config = dict(
    dataset='numbers of one to four digits printed on busy colour backdrops',
    decoder_positions='rope',
    batch_size=64,
    adamw_weight_decay_other_params=0.05,
)
Rows from block 3 of the image encoder of a small encoder-decoder image transcriber, named by matrix and row number. Rows with one number belong to one neuron. Each number is 128 + 32 x the weight over its row's rms, rounded and kept within 0 to 255. All counts start at 0.
After each neuron's rows are labels from the 100 images, of 14976, where the neuron reaches its highest value: "peak on" is the class under the peak; "responds to" is what is common among them. Only what is clearly more common there than usual is listed. The data: numbers of one to four digits printed on busy colour backdrops. In brackets: how many of the 100, against the usual share in percent.
# fc1: MLP up (encoder.blocks.3.mlp.fc1.weight, 256x128), inputs 64-127
# fc2: MLP down (encoder.blocks.3.mlp.fc2.weight, 128x256, transposed), outputs 64-127

fc1.218 [124 208 189 134 129  97 101 205  75 150  96 146 158 126 161 122 138  68 138 142 118 115  79 145 142 117 119  92 158 176 104 169 127 115 125 141 116 176 105 159 124 151 133 192 142  84 103 114 109 201 102 124 143 113 106 193 124 136  99 117 180 195 186 137]
fc2.218 [129  94 129  77 181 125  80 117 110 114 128 171  87  68 129 180 118 146  89 149 197 154 133 118 133 111 188  99 139 134 141 115 152 126 122  92 122 144 114 134 114 121 122 162 149 122 141 146 108  64 128 130  90 155 138 106 125 119 125 138  76 119 102 111]
peak on: digit 1 (36 vs 0.3)
responds to: the digit 1 (80 vs 22.5); last digit: 1 (60 vs 9.9); first digit: 1 (40 vs 10.1)

fc1.172 [167 194 123 122 101 125 129 138 189 136  96 168  94  95  43 122 147 161  99 135 166 111  87 150 131 148 121 103  97 153 144 115 120 109  76 195  87  67 138 114 164 145 151 188  90 141 102 107 131  71 103  73 168 161 117 134 155 173 168 139  81 127 144 106]
fc2.172 [143  80 183 166 108 103  99 130  84  94 157 102 115 157 203  81 125 146 233 136  54 159 123 113 148 179 145 142 110 109  76 112  77 136 138 155 146 151 144 129 131 140  94 116 125 110 139 178 160 138  98 152 150 104 114 118 140 169 136  47 156 117 100 166]
peak on: digit 8 (27 vs 0.6)
responds to: the digit 8 (80 vs 23.3); length: three (59 vs 25); first digit: 8 (48 vs 10.5); last digit: 8 (36 vs 10.2)

fc1.78 [ 99 159 109  83 194 227 143 131 140 153 170 103  86 148  72 123 152 122 130 163 160 142 165 144 136 125  92  73  96  97 127 171 100 155 116 139  69 122 148 138 160  78 146 180 129 165 131 104 124 141 127 171  78 155 141 129 100 139 113 131 129 110 183 153]
fc2.78 [ 80  84 123  89 117 111 136 214 131 129  66 126 157 148 158 134 151  80 129 111 149 147  81 179  83 118 129 111 155  83 199 126 152 127  64 159 126 151 148 163  87 109 106 119 137 130 100 120 106 107 157  98 110 157 124 161 156 161 150 185 118 196 165 118]
peak on: digit 1 (56 vs 0.3)
responds to: the digit 1 (76 vs 22.5); first digit: 1 (56 vs 10.1); last digit: 1 (30 vs 9.9)

fc1.32 [109 161 183 116 137 133 135  92 112 110 181 134 162 115 161 111 110 164 172 120 106 130  92 123 149 121 112 101 140 108  99 165  27 133 166 138  95 183 158 164 147  37 142 170 190 164 145  69 110 112  89  91  55 126 172 121 138 151 160 126 160 161 120 140]
fc2.32 [ 61 140 125 139 144 148 114 135 140 112 121 239 158 115 112 187 139 184 120 138 129 115  86 160 127 160  69 144 184 108 111 100 176  92  77 155  81 149 115 156 129 189 117 164  91 101 139 136 148 127 124 159 114 130  38 149 141 150 119 165 126 109 139 173]
peak on: digit 1 (32 vs 0.3)
responds to: the digit 1 (74 vs 22.5); first digit: 1 (65 vs 10.1); last digit: 1 (35 vs 9.9)

fc1.124 [151  86 166 160 142 150 110  96 164 150  56 122 176 108 129 123 104  84 165  97 149 143 170 112  87 146 100 123 142 129  79 108  89 100 105 120 139 134  71 118 108 112  92 229 144 168  71 145 108  89 108 112  78  76 134 129  91 143  95 116 177 190  95  97]
fc2.124 [ 99  84  73 165  95 102 130 134 134 160 229 120 114 160  80 128 150 180 166 138 132 113 100 173 119 120 152 124 180 134 104 103  98  67 126 187 130 124 131 143 138 126 136 108 163  79 114 182 116 125 131 138  91 155  74 112 104 182  80 116 117 154 166 166]
peak on: digit 4 (50 vs 0.5)
responds to: the digit 4 (94 vs 23); last digit: 4 (52 vs 10.1); first digit: 4 (39 vs 10)

fc1.203 [123 139 121  69 104 142  76  81 118 137  90 107 129 145 113 156 134 103 127  96 120 123 154 115 184 152 184 137 156 124 114 149  70 161  94 156  84 121 149 151 131 128 171 137  83 145 111 125  63 122 154 116 185 133 100  96 151 113 113 133 186  90 207 103]
fc2.203 [173 162 129 108 115 134 175 145 133 132 118 147 144 110 128 109 182 172 187 139 111 126 109 118 133  86 174 112  77  77  91 143 100 108 138 103 141  82 187 133 130 116 128 153 131  85 120 147 103 112 125 137 190 169 166  73  82 104 142 129 179 166 101 111]
peak on: digit 9 (36 vs 0.5)
responds to: the digit 9 (77 vs 22.3); length: three (60 vs 25); first digit: 9 (46 vs 9.7)

fc1.165 [139  99 131 124  61 173 128 197 111  92  82 125 126  44 108 140 160 111 170 141 110 128 162  74 156 121 121 138 119 146 141 160 137 166  66 191 132 184 128 124 125 132 185 107 161 113 151 147  93 154 138 111 102 117 239 156 120 110 127  94 205  62 113 111]
fc2.165 [110 119 202 129 114 156 160 115 135 152 154  72 168 136 112 122 140 166 139 108 113 137 100  96 111 105 151 157  94 146 141 154 151 137 169  84 160  69  97 136 139 155 144 120 126 104 118 172 155 154 188 147 114  82  65 148 136  65  72 180 134 159 145 140]
peak on: digit 7 (36 vs 0.3)
responds to: the digit 7 (92 vs 22.5); length: two (71 vs 25.2); first digit: 7 (70 vs 9.9); last digit: 7 (34 vs 9.9)

fc1.210 [ 94 141  92 144 149 117 191  99 159 110 140 105  84 139  56 148 126 115 118 156 193  99 125  65 129 156 128  90 197  91 191 110 121  70 121 179  93  80 165 141 108 130 106  84  80 146 126 158 147 121 144 120 131  49 133 175 117 145 170 174 173 141 106 112]
fc2.210 [137 154 122 136 170 158  72 116  86 137 135 116 120 115 155 133 155 204 137 158 118 151 127 144 144 113 160 135 123 112  91 152 160  97 129 129 172 110 101 169 160  89  97 127  41 146 150  85 146 129  80 182  72 115 167  87 121 151  92 109  83 108 172 124]
peak on: digit 5 (25 vs 0.4)
responds to: length: one (88 vs 24.6); the digit 5 (70 vs 22.7); first digit: 5 (69 vs 9.9); last digit: 5 (63 vs 10.1)

fc1.253 [ 50 109  69 111 170 129 102 172 159  97 136 124 107 109 117 148 134 124 144 120 142 110 164 164 147 129  95 131 102 168  89 165 110 139 105 134 102  94 130 148 132 166  60 144  77 167 148 101 100 152 109 142 132 151 177 130 171 135 129 121 186 144  92 124]
fc2.253 [136  80 174 134  73 159 174 150 114 109 122  88 160 151 105  75 151 118  98 130  86  80 118  87 148 176 145 143 164  78 158  84 155 152 137 148 177 135 106 154 169 103 104 127 184  97  91  64 144 133  99 166 129 104 111 132 106 143 194 135 123 111 122 102]
peak on: digit 5 (26 vs 0.4)
responds to: the digit 5 (88 vs 22.7); first digit: 5 (75 vs 9.9); last digit: 5 (48 vs 10.1)

fc1.188 [ 78  93  69  91 195 128 110 108 150 130 149  74 180 100 152 111 107 121 202 157  91 125 159 103 161 115 107 148 146 133 111  92 103 179 144 180 121 142 161 137 146 139 105 142 101 151 129 164  83 144 132  95 118 156 147 144  92 109 139 134 100  91 118 155]
fc2.188 [ 48 133  84 121 147 136 139 198 115  99 108 166 136 128 145 166  97 100 123 141 164 111 118 136 118  94 193 163 142  73 139 192 178 130 113 194 138 173 148 131 114 183 138 149 158 153 115 125 198 146 103 115 145 198 129 131 103 176 130 163 141 182 167 125]
peak on: digit 6 (32 vs 0.5)
responds to: the digit 6 (76 vs 22.9); length: two (53 vs 25.2); last digit: 6 (43 vs 10.1); first digit: 6 (39 vs 10.1)

fc1.112 [ 80 117 122  72  72 133 146 119 161 169 139 130 135 167 116  97 139  90  78  99 130 140 178  94  44 133 105 118 177 150 131  89 141 109 136  85 103 143 146 108 131 114 144 164 167  87  85 138 151 171 106 168 140  78 138 101  84 137 111  67 203  96 123 125]
fc2.112 [131  96  97 102 112 101 143  65 155 141 107 153 164 126 127  99 116  94 198 146  92 190 121 123 150 123 137 146 130 150 102  60 130 175 157 148 164  87  85 102 131 115 172  63 106 153  62 101 127 118 144 125 124 169  94 105 162  83 119 154 103 127 129 164]
peak on: digit 4 (29 vs 0.5)
responds to: the digit 4 (81 vs 23); length: two (59 vs 25.2); first digit: 4 (47 vs 10); last digit: 4 (42 vs 10.1)

fc1.121 [133 148 146 104  81 134 154 149  37 148 100  95 174 197 112 146  99  83 154 115  80 128 132  77 172 179 156 119 155 147 139  90 176  84 129 113 123 189  83 124 128 140 151  90 140 191 133 167 166 136 111 133 127 142 118  96 166 144 133  91 172 109 150  84]
fc2.121 [151  95 142 151 140 182 133  80 156 144 153 109  99 146  96 142 123 149 128 110 181  78 149 131 141  50 124  93 102 133  97 150 111 138 190 124 145 157  98 138 117  89  82 157 131  98 114  59 138 107 117  95 114 139 122 199 119 103 163 157 202  96 134 174]
peak on: digit 7 (36 vs 0.3)
responds to: the digit 7 (84 vs 22.5); last digit: 7 (55 vs 9.9); first digit: 7 (32 vs 9.9)

fc1.161 [ 93 155 149 125 105 126 203 157  69 154 125  66  90 168 180 102  93  47 148 163 167 103 153  98  93  98 137 111 146 115 122 150 102 143 135 133  66 166 114 122 117  53 109 149 186 141 157  90  95 151 160 129 115 172  44 140 151 132  69 116 162 150 105 182]
fc2.161 [105 119 136 121 130 144 157 112 109  99 164 147 121 123 132 123 121 138 139 148 139 121  69 102 153 170 159 154 171 167 119 102  68 151 140 140 148  83 108 136 131 191 155 142 178 104 110 122 155 115 121 151 169 153 193 143 128 125  92  86 134 135 146 113]
peak on: digit 0 (29 vs 0.5)
responds to: the digit 0 (68 vs 22.6); length: two (52 vs 25.2); first digit: 0 (35 vs 9.8); last digit: 0 (35 vs 9.9)

fc1.98 [ 90 128 211  97 124 191 177 152 150  97 129 173 146 165  79 128 123 137 127 150 133  66 112 132 119 159  93 160 145 125 182  95 130 129  86  69 138 113 130 129 100 236 126 138  94 137 132 150  96 149  88 108 120  99 157 110 157 122 151 135 124 143 100 124]
fc2.98 [162 185  96 126  81 189 174 166 110 102 109 113 135 105 161 132 179 176 180 119 144 122 118 165 126 218 178 140 113  43  80 102 130 141 102 163 134 154 117 134 159 115 145 105 129 154 144 154 107  96  88 156 146 158  92  74 104 118  97 142  93  95 142  99]
peak on: digit 8 (51 vs 0.6)
responds to: the digit 8 (96 vs 23.3); last digit: 8 (76 vs 10.2); first digit: 8 (38 vs 10.5)

fc1.138 [124 142 133  68 122 107 136 163 149 186  67 171 128 107 161 115 166  69 125 155 147 137 122  69 171 146  86 126 131 176 115 130  79  99 151  98 101 123 118 154 203 129 143 156 171 118 130 126 121 109 152  84 155 158 134  87 112 210 158  90 144 149 153 100]
fc2.138 [142 152 116 123 152 179  94 121 172 136 133 119  93 130  95  81  59 149 135  80  78 147 141 145 144 148 138 111  66 153 147 147 154 125 118 176 193 139 124 114  50 132 184 153 159 114 175  96 136  72 123 133  74 186 143 149 129  89 123 141 107 103 135 155]
peak on: digit 4 (35 vs 0.5)
responds to: the digit 4 (89 vs 23); length: two (71 vs 25.2); first digit: 4 (57 vs 10); last digit: 4 (43 vs 10.1)

fc1.225 [180 135 131 145 134 121 167 149 165 134  97 108  97 138 136 148 193  66 205  73 141 143 118 124 173 143 167 125 143 136 150 153 119  57 143 101 164 103 160 159 120 134 189 125 176 133 108 150 112  82 107 172 112 138 136  96  42 110 133 102 112 121  83 142]
fc2.225 [136 151 142 159 124 134 134 130 128 123 162 130 138  90 103 182 106 135 141 125 115 104 117 112 150 127 156 119  96 104 149  26 102 113 100 155 172 133  48 149  83 142 150 126  95 144 171  95 151 103 211  88 102  82 157  65 103 153 134 178  80 118 194 134]
peak on: digit 4 (41 vs 0.5)
responds to: the digit 4 (100 vs 23); length: two (71 vs 25.2); first digit: 4 (63 vs 10); last digit: 4 (60 vs 10.1)

fc1.104 [125 227 146 148 241 158 150 111 162 151 120 162 176 158 150 108 142 113 120 132 146 114 112 155 107 121 104 109 132 156 122  93 111 118 178 147  96  75 144 121 159 133 153 144 165 154  82 143  57 124 198  91 137 199 135 189  84 136 166  89 123 119 127 132]
fc2.104 [101 105 114 121 132 140 120  97  98  80 136  84 204 161 171  96  92 116 104 141  99  96 132 164  86 102 143  77 110 132 172 139 142  70  93 146 129 131 106 134  81 179  92 137 122 117 134 142 161  83 117 120  59  78 121 152 130 109 199 111 103  87 119 138]
peak on: digit 5 (26 vs 0.4)
responds to: the digit 5 (49 vs 22.7); first digit: 5 (37 vs 9.9); last digit: 5 (27 vs 10.1)

fc1.178 [159 211 171 138 109 104 125 151  94 124 134 170 158 144 108 192 109 123 140 153 136 107 121 144 133 143 193 150 165 155  77 168 166  54 146  69  81 100  59 127 118 142 113  75 142 106 149 111  86 139 152 128  55 118 108  96 106 157 138  62 104 148 104 154]
fc2.178 [208 165 113 144 155 132 137  58 137 182 151 118  92 133 127  90 126 155 108 104 154 124 159 158 160 132 125 109 140 154 161 182 103 130 121 140 129 194  76 124 144 148  91 132 153 163 131 138 141 100 150 190 123  85 192 177 150 152 171  89 102  93 125 146]
peak on: digit 1 (25 vs 0.3)
responds to: the digit 1 (85 vs 22.5); last digit: 1 (66 vs 9.9); length: two (65 vs 25.2); first digit: 1 (44 vs 10.1)

fc1.241 [101 102  96 143 147 140 143 164  92 141 128 188 107 138 118 145 145 130 126 157  61 102 141 153 167  89  99 101 134 120 101 139 126 125 145 127 121 102 115 121 188 181  56 177 146  96  50 154  60 161 148  91 103  99 149 101  93 105 125 117  53 176 145 164]
fc2.241 [157 139 171 159 101 104  88  95 222  94  73 150 134 155 125 144 120 151 103 182 171 204 160 134  79 156 164 128  70 169 148 143 122 133 127 136 138 150 114 135 125  82  95 123  92 130  97 136 144 134 170 141 156 135 147 121 158 100 162 137 149  89  76  91]
peak on: digit 7 (38 vs 0.3)
responds to: the digit 7 (78 vs 22.5); last digit: 7 (48 vs 9.9); first digit: 7 (34 vs 9.9)

fc1.93 [160 160 105 195  79 204 194 159 144  93 127  86 114 130 135 141 150 147 131 117 127 116 154 137 139 131 159 133 110 179 132 146 114 161  75 188  95 149 140 146 128 119 162  91 125 187 155 140 108 158 115 141 210 182 167 154 161  98 163  65 114 120  85 158]
fc2.93 [142 185 111  76  99  81 171 150 163 148 111 136 170 176  94 120 139 122 106  75 119 120 132 119 104 163 118 144 119  70  73 103 135 130 122  85 141  93 104 143 143 180 134  57 122 167 121  61 168 166 136 158 104 138 128 128 158  79 139 155 171 100  43 158]
peak on: digit 8 (31 vs 0.6)
responds to: the digit 8 (69 vs 23.3); first digit: 8 (59 vs 10.5); last digit: 8 (40 vs 10.2); first digit: 9 (32 vs 9.7)

fc1.133 [103 157 150  57 120 106 223 147 125 200 152 186 153  93 148 129 142  95 162 187  97  49 135 133 148 123 126 159 121  92  95  88  94  94 135 127 128 144 117 118 125 100 131 140 159 171  85 163 102 152  95 154 108  92 154  92 155  92  98 107 163  69 213 161]
fc2.133 [139 142 133 149 142  89 186 102 166 172 138  81 100  78  58 101 132 138 111 157 148 136  78  71 130 145 145 172  91 102 136 166 142 113 151 137 121 111 146 106 128 176 157  84 136 103 164  94  90  96 131 117 155 124 162 127  84 153 134 191 145 145 147 180]
peak on: digit 8 (36 vs 0.6)
responds to: the digit 8 (89 vs 23.3); first digit: 8 (58 vs 10.5); last digit: 8 (45 vs 10.2)